A small sound classifier, trained from scratch.
Data: trained on tunes sung on syllables by a formant synthesiser, 39062 training examples, 1.6 epochs.
Rows from block 3 of a small sound classifier, named by matrix and row number. Each number is 128 + 32 x the weight over its row's rms, rounded and kept within 0 to 255. All counts start at 0. After the name is the row's rms in percent of the matrix's.
After each channel's rows are labels from the 100 clips, of 14976, where the channel reaches its highest value: "peak on" is the class under the peak; "strongest on" is what is common among them. Only what is clearly more common there than usual is listed. The data: tunes sung on syllables by a formant synthesiser.
# conv: width-3 conv, stride 2 (model.blocks.3.conv.weight, 96x96x3, standardized in use, each kernel summed), inputs 0-95

conv.12 105 [204 133 138 118 165 111  69  72 121  97 171  92  97 173 177 124 111 142 162 136 124 127 160 172 142 127 127 147 113 168 121 129 107  84 159  68  61 154 114  87 148 132  36 132  75 155 173  88 122 113 123 131  78 102 124 167 107 134  68 122 123 155 153 164 111  85 110 107 104 190 134 127 127 157  84 123 100 111 169  91 129 101 173 112 143 155 145 141  82  94  96 160 121 158 123  99]
peak on: silence
strongest on: vowel: /e/; deep voice

conv.72 096 [110 130 152  93  72  98  70 117  72 148 100  91 132 131 139 126 150 101  78 135  86  54  97 151 136  75 184  92 158 129 190 166 173 165 151 138 140 203 156 111 168 120 105 102 120 140 128 124 127 123 158 120 150 102 139 125  52 176 136 129 173 170 133 164 125 129 179 118  93  99  70 118 116  70 126  94 128  95  93 144 151  93 112 100 141 147 188 132 147 140 119 139 139 141 142  66]
peak on: /o/
strongest on: the note C; deep voice; first note: C

conv.52 107 [110 157 110  98 142  81 179 119 180 128  78 160 157 187  90 137 148 108  94 112 109 159  91 101 128  88 184  63 159 127  71  81 147 129 138 128 100 158 161  95 128 105 111 131 188 115  95 129  96 137 222 155 139 157 191 116 130 131 121 123 128 103 127 133 183  95  95  90 134 168 109 158 106 184  61 178 148 111  89 120 146 140 133 135 123 174 134 153  82 122 148 161 139 126 151 160]
peak on: /u/
strongest on: deep voice; the note A#; vowel: /u/; first note: G

conv.32 086 [139 132 177 166 140 182 119 174 134 119 112 136 164 138 160 109 118  71 134 138 129 146 132  60 132 105 109 117 114 178  96  95 166 116 152 165 187 115 128 101 161 132 130 166 110 126  91 169 113  86 111 121 125 124 173  85 200 119  92 103 121  90 157 161 188 151 167 159 149 110  94 149 120  76 107 113 178  92 193 182 183  70  93 157 105  89 161 141 118 139 116 107 128 183 102 159]
peak on: /t/
strongest on: consonant: /t/

conv.2 107 [174 100 162 102 177 169 146 177  97 104 131 154 142 142 182 109 140 185 101 185 151 112 123 153 103 130 161 146 151 119 107  81 130 152 100 106 157 114 139 147 138 110 102 159 140 116  73 133 137 132  83 195 179 150  86  52  85  95 120 156 143 135 145 123 137 143 102 104 124 114 110 122  74 202 142 115  79 132 181  99 133 164 148  97 124  84  59 145 132 196  84 120 129 167 115  89]
peak on: /i/
strongest on: vowel: /i/; the note A#

conv.33 105 [128 127 156 114 137 165 164 133 177 107 154 101 182 102 137  88 103  91  31 119 103 137 104 116 124 114 165 137  82 132 149 175 141 154  88 107 137 218 130 171 107 118  83 161 167 201 109 123 113 139 157 126 189 141 141 129 165 151 156  95 138 117 150  89 100 120 127  90 139  61 154 157 130 189 139 162 137 140  98 129 134 101  25 125 158 115 111 122  94  93 113 111 116 113 114 133]
peak on: /ɑ/
strongest on: the note C#; vowel: /ɑ/; first note: A

conv.44 093 [155 176 125 184 124 123 152  85  98  78 128  63 177  86 104  91 157 155 137  29 123  98 166 137 156 176 147  74 134 139 138 106 155 163 153  70 159  86 127 127  85 138 133 131 130 117  96  98 186 117 141 166 120 163 107 122 187 131 106 120  93 135 146 157  94 127 169 131 109  99 185  74 140 132 138  89 126  88 108 144  80 133 154  74 113 136 103 156 121 125 162 198 144 142 146 125]
peak on: /æ/
strongest on: deep voice; the note A; consonant: /ʃ/; first note: A

conv.6 100 [109 120 120 154 190 132 158 125 111  76 147 143 100 129 197 164 108 115  97  88 140 163 155 128 134  39 182 120 141 180 183  79 104 104 176 152 153 136 160  89 159 126 129 121 144 146  96 144 155 174  52 138 167 118  83  81 103 148 115 109 104 186 125 140 146 147 104 122 120 125 175 126 109 109 102  93  87 167 107 126 153  78 120  53 142  93 136  86 132 120 180 157 148 114 152 117]
peak on: /e/
strongest on: the note C#; deep voice; first note: C#

conv.71 098 [178 123 148 101 165  62 143 145 137 113 120 131 109 145  31 172 107 116 165  90 138  71  97 150 119 108 142 117 154 154 113 156  92  84 145 142 135  84 121 144  91 136 196 119 132 186 104  86 111 181 168  87 107  99 130 135 161 181 164 106  76 158 145 110 124 159 115 123 144 108  84 193 118 110  93 114 101  88 127 149 142 143 131  64 134 131  91 150 147  94  89 195  87 131 157 134]
peak on: /o/
strongest on: the note F#; vowel: /o/; first note: F#; pink noise

conv.77 086 [176 104 105 126  53  97 194  92 169 141 139 124 128 150 151 162  84 118 144  47 191  59 209  85 100  67 151 111 146 135  95 101 135 148 184 131 102 155 122 117  93 126 143 123  94 149 143 139 103 104 119 131 109 123 144 133 126  93 108 151 155 117 109 145 123 174 110  78 123 116 102 119 202 112 135 124 146 113 120 193  98 121 132  74  95 126 190 150 164 102 132 109 154 107 111 157]
peak on: /t/
strongest on: consonant: /t/; deep voice; vowel: /e/; consonant: /d/

conv.7 098 [110 187 126 211 103 122 143  77 122  78 102 130 104 105 148 157  80 146 106 130 123 103 143 102 174 117 127  79 121 148  90 100  86 149 157  70 104  76 104 116 118 152  99 169 117 101 119 100 165 143 194 169 183 147 113 117 175 148 108 152 133 141 176 141 106  96 184 128 132 149 140 145 195 117 133 115 124 159  71 175 125 103 148 104 134  71 136  95 144  85 102  95 103 172 197 123]
peak on: /d/
strongest on: consonant: /d/; first note: F#

conv.26 100 [137 168 160 114 121 127 202 229 126 139 125 115 154  92  78 111 144 150 141  55  69 176 107 160  40 116 183 139 188  79 103 150 164  98 142 143 107 101  66 111 139 137 138 156 103 181 131 108 110 129 114  77 152  97 133 128 123  93 155 171 132 179 103 111  82  95 124 138 152 138 129 138  89  74 114 110 141 108 133 101 146 126 102 162 139 150 106 151 102 112 152 113 139  85 140 112]
peak on: /o/
strongest on: vowel: /o/

conv.40 090 [141  78 106 118  96  52 160 103 133 138 160 120 103 143 176 142 143 114  67 136  91 130 168 126 113  69 128 112 142 105 172 159 164 114 134 148 107 145 194 107  94 149 129  98 124 190 192 197 137 141  84 121 136  77 123 136 138 166 130 140 114 105 161 161 135  82 171  89 130 152  75 114 156 133 166 143  98 112 106 180 179 135 118 156 171 153 130 191 159 161 155 136  77 183 147 130]
peak on: /t/
strongest on: consonant: /t/; deep voice; consonant: /d/

conv.56 101 [113 115 121 108 119 143 219 144  94 127 122 169 177 105 137 119  92 128 177 168 115 124 149 131 158 116 126 109  90 113   3 155 124 192 110 156 122 146 109 170  97 141 132 171 158 149 148 110 117 162  95 117  92 157 131  94 119  90 153 149 143 161 183 152 147 123  74 167 145 102 147 156 149 109 169 118 146 111  91  71  93  91  83 127  71 108 141  76 137 124 105 130 158 112  82 164]
peak on: /i/
strongest on: the note G; the note C; low voice; vowel: /i/

conv.78 099 [151 162 122  87 151 154 102 141 104 146 120 117 156 149 205 108 180 128 142 132 168 169 139 103 170 152 129 115 152 147  71 104 184 157  48  99  96  61 146 153 141  74  69 139 150 143 141 124 140 128 141 132 166 107 120 155  71 103  90 133 130 133 184 156  89 127  68 148 122  94 162 168 121 159 116 104  58 176 162 117 126 158  94 136 135  80  72 121  79  85 120 139 145 142 123 116]
peak on: /i/
strongest on: deep voice; the note A#; vowel: /i/; first note: A#

conv.18 101 [ 99  95 106  92 124 112  57  98 118  92 119  88  86  79 167 124 153 144 105 119  46 121 191 151 157 153 158  72  79 135 181 152 114 171 194 114  89 148 123 142 130 179 128 158 135 126 134 129 190 125 161  81 125 136 133  95 148 132  94  59 177 113 157 111  96 117 106 100  93 160 134 184 151 154 112 136 151 184 144  98 161 173 162 110 144 120 146  90 142 172  92 127 143 122 144 138]
peak on: /ʃ/
strongest on: consonant: /ʃ/; first note: G

conv.92 101 [ 99 104 128  93 100  79  78 125 155 176 143 141 161 125  98 102 109 169 102 111 107 122 128 156 152 111 187 106 105  79  66 151 142 217 110 150 163 137 159 157 228 119 101 163 102 143  76 140 164 150 113 136 163 205  80 142 119 138 164  85 137  73 129 106 123 137 164  73 131 132 128 157 119 148 124  96 111  96 130 100 135  82 145  93 109 117 126 183 135 117 104  74 113 129 100 112]
peak on: /u/
strongest on: deep voice; vowel: /u/

conv.24 100 [ 91  67 105 111 130 120 140 148 168 110 144 158 180 172 155 107 107 127 145 182 145 124 166 183 155 143  96 112 119 103 230 126 110 138 108 170 162 109 147 150 127  77  95 164 139 157 161  99  86 127  86 164 179 155 122 144  97  81  99  58 159 108  92 153 182 118 170 126  89  81  97 116 114  86 115 136 115  86 134 113 112 119  98  73 178 156 157 138 113 112 138 177 128 145 117 167]
peak on: /i/
strongest on: the note C#; clipping

conv.3 101 [107 128  78  53 108 104  84  68 130 128 158 193 182 129 159 111 158 130  94 177  88 116  99 128 127 140 204 132  92  71 125 127 142 168 127  87 142  86 125 103 101 158 137 130 114 166 182 147 190 109 137 145 108  82 139 110 129 137 122 126 178 102 129 173 149 136 118 141  75 115  85 152  98 152  77 138 156  76  93  90 142 144  78 133 151  81 157 109  90 147 110 172 122 178 131 163]
peak on: /i/
strongest on: vowel: /i/; deep voice; the note C

conv.23 093 [145 121 113 177 132 118 117 123  93 136  93  74 169 165 108 151 137 133 163 120 144 120 162 125 189  66 125 125 116 119 182 130 175 173 106  95 101 208  94 121 104 160  97 141 110 112 119 118  98 121 148 163 128 112 131  86 124  68 152  88 142 190 174  96 157  54 151 101 152 154 154 100 144 144  83 142  63 160 107 162 173 103 149 128 110 125 133 147 121 129 109 113 139 184 219 161]
peak on: /æ/; /u/
strongest on: the note F#; vowel: /æ/; vowel: /u/; first note: F#

conv.46 101 [130 111 127 148  96 126 125 178 157 133 125 107 154 111 166 157 110  90  80 148 122 112 115 148 111  76  96 103 138 105 151 106 158 169 114 106  79 115 104 134 111 134 119 185 139 169 121 109 144 192 202 140  97 173  79 153 149 199  91  80 158 152 177 162  94 172 126  89 121 121 116  67 120 103 208 118 136  85  85 139  75 101  91 127 113  96 141 119  97  88 110  95 157 103 177  89]
peak on: /e/
strongest on: the note F#; the note C#; first note: F#

conv.30 096 [103 124 158 185 118 169 138  70  88 164 134 147 142 140  88  60 164 101 169 109 124 164 124 114 130 142 126  94 146 152 145 113 172 138 111 168 109 243 104 197 142 159 140 167 141 116  90  99 204 122 130 145 114 126 166 135  32 117 160  80 107 135 119 134 120 137 143  91 105 106 114 138 133 132 130 105 106 155 107  95  81 144 122 145 122 135 135 135  96 133 107  88 134 117 185 199]
peak on: silence
strongest on: mains hum; reverberation

conv.85 074 [131 125 148 145 158 141 144  37 156  93  98 136 128 147 104 117 117 106 122 153 120 119 159  80 111 152  90 159 137 148 227 121  84 113 122 131 127 154 187 130 117 119 209 118 152 120 147 117  71 194 109 159 152 169  79 111 127 156 133 169 148  78 138 129 111  98  82  89 149 169  87  46 126 114 107 124 125 146 156 222 151 112 130 109  99 134 134 122 103 122 127 121 108  82 107 136]
peak on: /l/
strongest on: consonant: /l/; vowel: /e/

conv.95 099 [146 162 115 107 100 129 105 131 170 147 200 155 136  82 133  62 158 102 181 149 128 139  42 134 121 121  95 183  78 106 131 108 165 160 165 119  98  98 119 118 108  68 147 150 112  99  46 121 138 145 126 163 146 126 116 125  85 193 173  56 141  82 124 183 115  97 137 120 132 123 162  96 116  90 135 128 163 108 119 124 147 122  95  79 143 110 134 108 118 172 160 183 142  76 139 145]
peak on: /ɑ/
strongest on: the note G#; vowel: /ɑ/; first note: G#

conv.64 098 [147 171 138 137  73 130  87 151  97 155 155 179 157 168  94  93 138  86 162  96 121 167 165  91 119 132 180 122 147 118 127  59  78 151 158 172 132 153 103 166 115 118 144 104 108 115 184 140 150 159 154 149 132 128 188 122 103  93 117 102  94 168  94 127 145 103 178 110 136 115  82  79 138 205 117 110  99 106 162 151 158 171 131 127  65 125 155  83 127  77 132  55 105 148 133  87]
peak on: /ɑ/
strongest on: the note F; the note C; vowel: /ɑ/; first note: F

conv.5 094 [ 95 145  91 109 103 107  99  92 125 122 164 136 108 127  90 172 140 130 120 111 179  73 170 148 173 177  95 123 107  67 129 146 151 150 122 151 140 141 134  84  98 209 170 108 162 124 119 177 138 125  61 154 140 147 156 107 168 103 142  69  85 206 152  84 139 149 123 112 139 136 135 142 122 136 149 210 129 110 166 207 124 115 161 119  89  98  75 133 121 131 126 131 156 133 125 190]
peak on: silence
strongest on: consonant: /l/; clipping

conv.22 084 [146 159  95 167 106 125 126 135 146 103 166 153 118 114 192  95 177 165 118 148 144 121 168 106 164 172  91  75 134 119 125 115 120 188 120 185 140 107 137  64  35 142 160 152 164 154  89 120 102 126 136 164 125  78 117  91 174 125 114 185 103 163 121 140 174 172 150  92 128 180 126 162 126  56 127 170 113 130 144 145 144 126 136 113 106 108 125  84 139 189  86 142 112  99  87  79]
peak on: /u/
strongest on: consonant: /t/; vowel: /u/